Rows from expert 5 of block 7, named by matrix and row number. Rows with one number belong to one neuron. Each number is 128 + 32 x the weight over its row's rms, rounded and kept within 0 to 255. All counts start at 0. After the name is the row's rms in percent of the matrix's.
# up: expert up (model.blocks.7.mlp.up, 8x192x192), inputs 128-191
# down: expert down (model.blocks.7.mlp.down, 8x192x192, transposed), outputs 128-191
up.40 119 [106 116 134 157 163 124 154 193  86 161 132 140  98  98 145 124 143 141 124 132 147 153 112 147 131  94  93 119  96  61 177 107 104 112 111 105 153  76  65 112  85 134  99 125 131 161  69  92 146 176 120 147 107 120  97  50 187  54 145  99 135 159  91 100]
down.40 107 [121 122 170 170 116 133 121  92 117 164 149 138 157 227 154 187 136 111 156 136 103 150 109 138 108 186 150 121 195 123 106 162 167 158 137 144 115 185 135 145 122 134  78 159 148 117 147  69 181 169  87 192  98 197 117  95 122 160 165 107  91  45 154 115]
up.41 099 [133  78 214 131 122 106 149 117 152 131 102 118 114  81 118  81 164 129 133 157 117 139 129 112 199 125 117 104 177 123 126 106 124 121  89  93 141 120 114 149 126 142 117  59 111 150 111 142 127 156 188 181 118 119 150  70 119 107 135  98 134  77 114 148]
down.41 094 [118  69 172 120 151 155 119 166 106  84 159  90 117 160 184 202 194 159 131 162 140 157  48  97  77 163 122 145 144 124  70 109 145 122 131 105 144 126 108  49 114 149 170 149  98 127 175 100 125 108 113 123  89 192 128 189 149 159  96 199 124  76 105 145]
up.42 082 [118 134 139 110 116 127 157 120 141 175 135 120 130 102 169 149 137  68 129 154 114 133 192  94 170 168 120 157 159 114  85  81 143 130 114  91 133 111 202 123 104 139 168 175 115  90 160 159 154 114 133 173 130  92 143 126  87 181 207 115 117 129 144  65]
down.42 083 [176 142 181 117 111 140 123 164 204 134 145 150  95 122 143 181 132 128 112 154 186  90 152 116  91 203 153  67 119 111  98 146 135  86 136 117 127 162 190 104 187 163 180  91  68  80 130 114 168 117 197  96 125 158 126 116 176  66 169 173 121 115 103 184]
up.43 101 [ 93 128 121 101 135 159 194 118  97 140 134 114 101 154 148 103  95 135 122 111 138 111 132  62 198  91 116  48 142 192 178 170 130  93 118 130 126 109 150 125  79 143  91 155 170 126 126 132  84 135 157 180 130 112 151 174 103 133 131 110 127 147  93 124]
down.43 096 [101 105  75 145 146 150 125 165 170 128 178 125 146 112 156 150 158 106 166  71 139  99 142  96  62  70 107 177  86 174  73 180  93 112 150 118 133 175 146 136 100 119  88 129 135  96 134 114 120  86 149  65  72 180 127 140 164 161  50 122 138 107 183 151]
up.44 103 [109  97 175  92 141 136 113 211 135 145 163 182 119 129 160 128 159 101 146 112 111 110 123 151 124  45 169 102  83 116 118 102  65  90 112 100 171 165 114 129 166 145 139 168 169  97 184 118 129 112 111 113 105 150  96 168 145 122  92 101 180 190  77 127]
down.44 115 [ 93 192 140  99 109  80 129 186  96 145 186 140 184 190 152 125 118 151  86  97  60 158 183 103 194 136 166 106 123 132 192 131  89 105 152  88  81  94 114  97 136  90 135 134 104 117 131 132 174 151  96 152 100  19 123 123  79 135 165  67 126 128 131 102]
up.45 096 [142  83 140  98 135 115 209 124 137 119 117 113  96 141 119 156 130 109  92  96 155 107 167 120 139  90 163  76  82  65 168 167 118 125 165  96 137 168 122 121 131 148 144 124 169 149 108 118  93 115  69 121  88 195 104 118 140 128  84 153 151 181 146 157]
down.45 089 [ 98  51 140 208  73 186 154 148 136 120 163  71 111 135 129 167 171 162 157 161 117  68  83 144  62 115 114 128  68 122  99 132 129 149  87  67 118 110 132 124  89 141 113 112 150 111 216 180 124 115 129 138 124 177  81 126 129 164 150 133  76  93 128  63]
up.46 098 [178 120 146 158 129 133 102 147 133 165 161  99  96 118 150 135 122  86 154 132  99 107 182  91 175  90 155  82 164 162 121  96 175 179  94  83 148 198 108 137 102 140 128 160 132 120 147 117 183 148 143 108 111  37  99 127 112 106  75  93 136  88  79 129]
down.46 093 [135 168  85 135  70 136 117 197  66 148  76 124 183  89 160 123 214 160 148 112 133 208 114 105 179 165 190  96 142  89 115  81 114 186 155 171 149 110 125 132  82 138 124 182  97  91 135  94 168 129 191 152 101 156 147 105 170 134 160 150  86 103 130 115]
up.47 088 [106 152 123 131 105 149  52 171 157 130 106 124 116  72 136 155  61 133 118 188 134 130  97 142 105  91  44  87 136 138 122  69 152 185  82 174 103 108 150 160 128 150 122  48 144  82 158 155 148 104 113 124 125 127 124 109 151 191 164 125 180  92  93 157]
down.47 103 [168 151 102 172 153 157 175  87 124 141 117 128 138 149 131  87 166 121 106 158  99  64 147 113 114 128  97 104 119 132 134 123 108 152 130 174 107 135 178 136 182  89 154  96  84 157  80 200 180 184 123 118  99 151  98 143 151 119 129 137 158 226  95 135]
up.48 110 [106 164 120 125 127 155 142 133  96  80 163 130 111 221  94 125  83 110 157 143 131 118  50 191 128 110 151 139  90 120  62 122 101 120  86  66  93 146  81 108 106 154 147  61  94 140 180 129 126 156 144 131 173 117 141 183 102 126 165 169 120 141 166  53]
down.48 098 [131 105  96 106  63 118 120 102 132 156  70 132 117  90 129 166 114  74 127 102  86  90 173 183  87 132 180  91 156  90 139 183 128 141 119 122  79 175 128  49 129 142 138 124 121 133 141  77 131  85 125 131 128  65 144 134  74  80  88  90 118 162 110 207]
up.49 095 [126 108 118  91 112 161 137 119 105 111  97 119 109 127 111 114 168  98 106 123 142  87 146 121  87 153 101 108 143 103  64 153 147 192  84 110 107 123 139 137 104 139 181  96 143 100 109 131 144 168  94 145 126 100 116 174 106  80 135 169 139  96 132 144]
down.49 094 [112 129 134 139  74 124 123 113 161 177 137 137 137 177  94 153 149 130  59 134 159  89 167 186 148 158 104 108 120 163 162 137  94  98 161  76  98 138  75  71 196 116 103 117 103 130 104 120 108  98 164  41 180 113 154 140 170  92 160 140 153 149  96 148]
up.50 102 [ 59 117  95 132 141 112 126 109 172 162 171 119 108 160 113 142 195 138 123 152  84 138 148 150 130 102 195 103 123 106 187  88 122 121 106  99 148 154  91 102 120 152 137 146 173  85 131 109 148 142 123 100 186  66  75 159  93  96  83 119 105 160 126 172]
down.50 095 [114  86 100  81  57 171 139  84 158 158 121 150 165  68  90 161 156  66 127  87 151 152 169 174 117 143 101 141 164 143 171  75  80 113 131 126  85  98 131 157  82  82  81 114 145 125 201 168 162 115 165 165 143 108 113 127 110 124  98 130 104  85  86 111]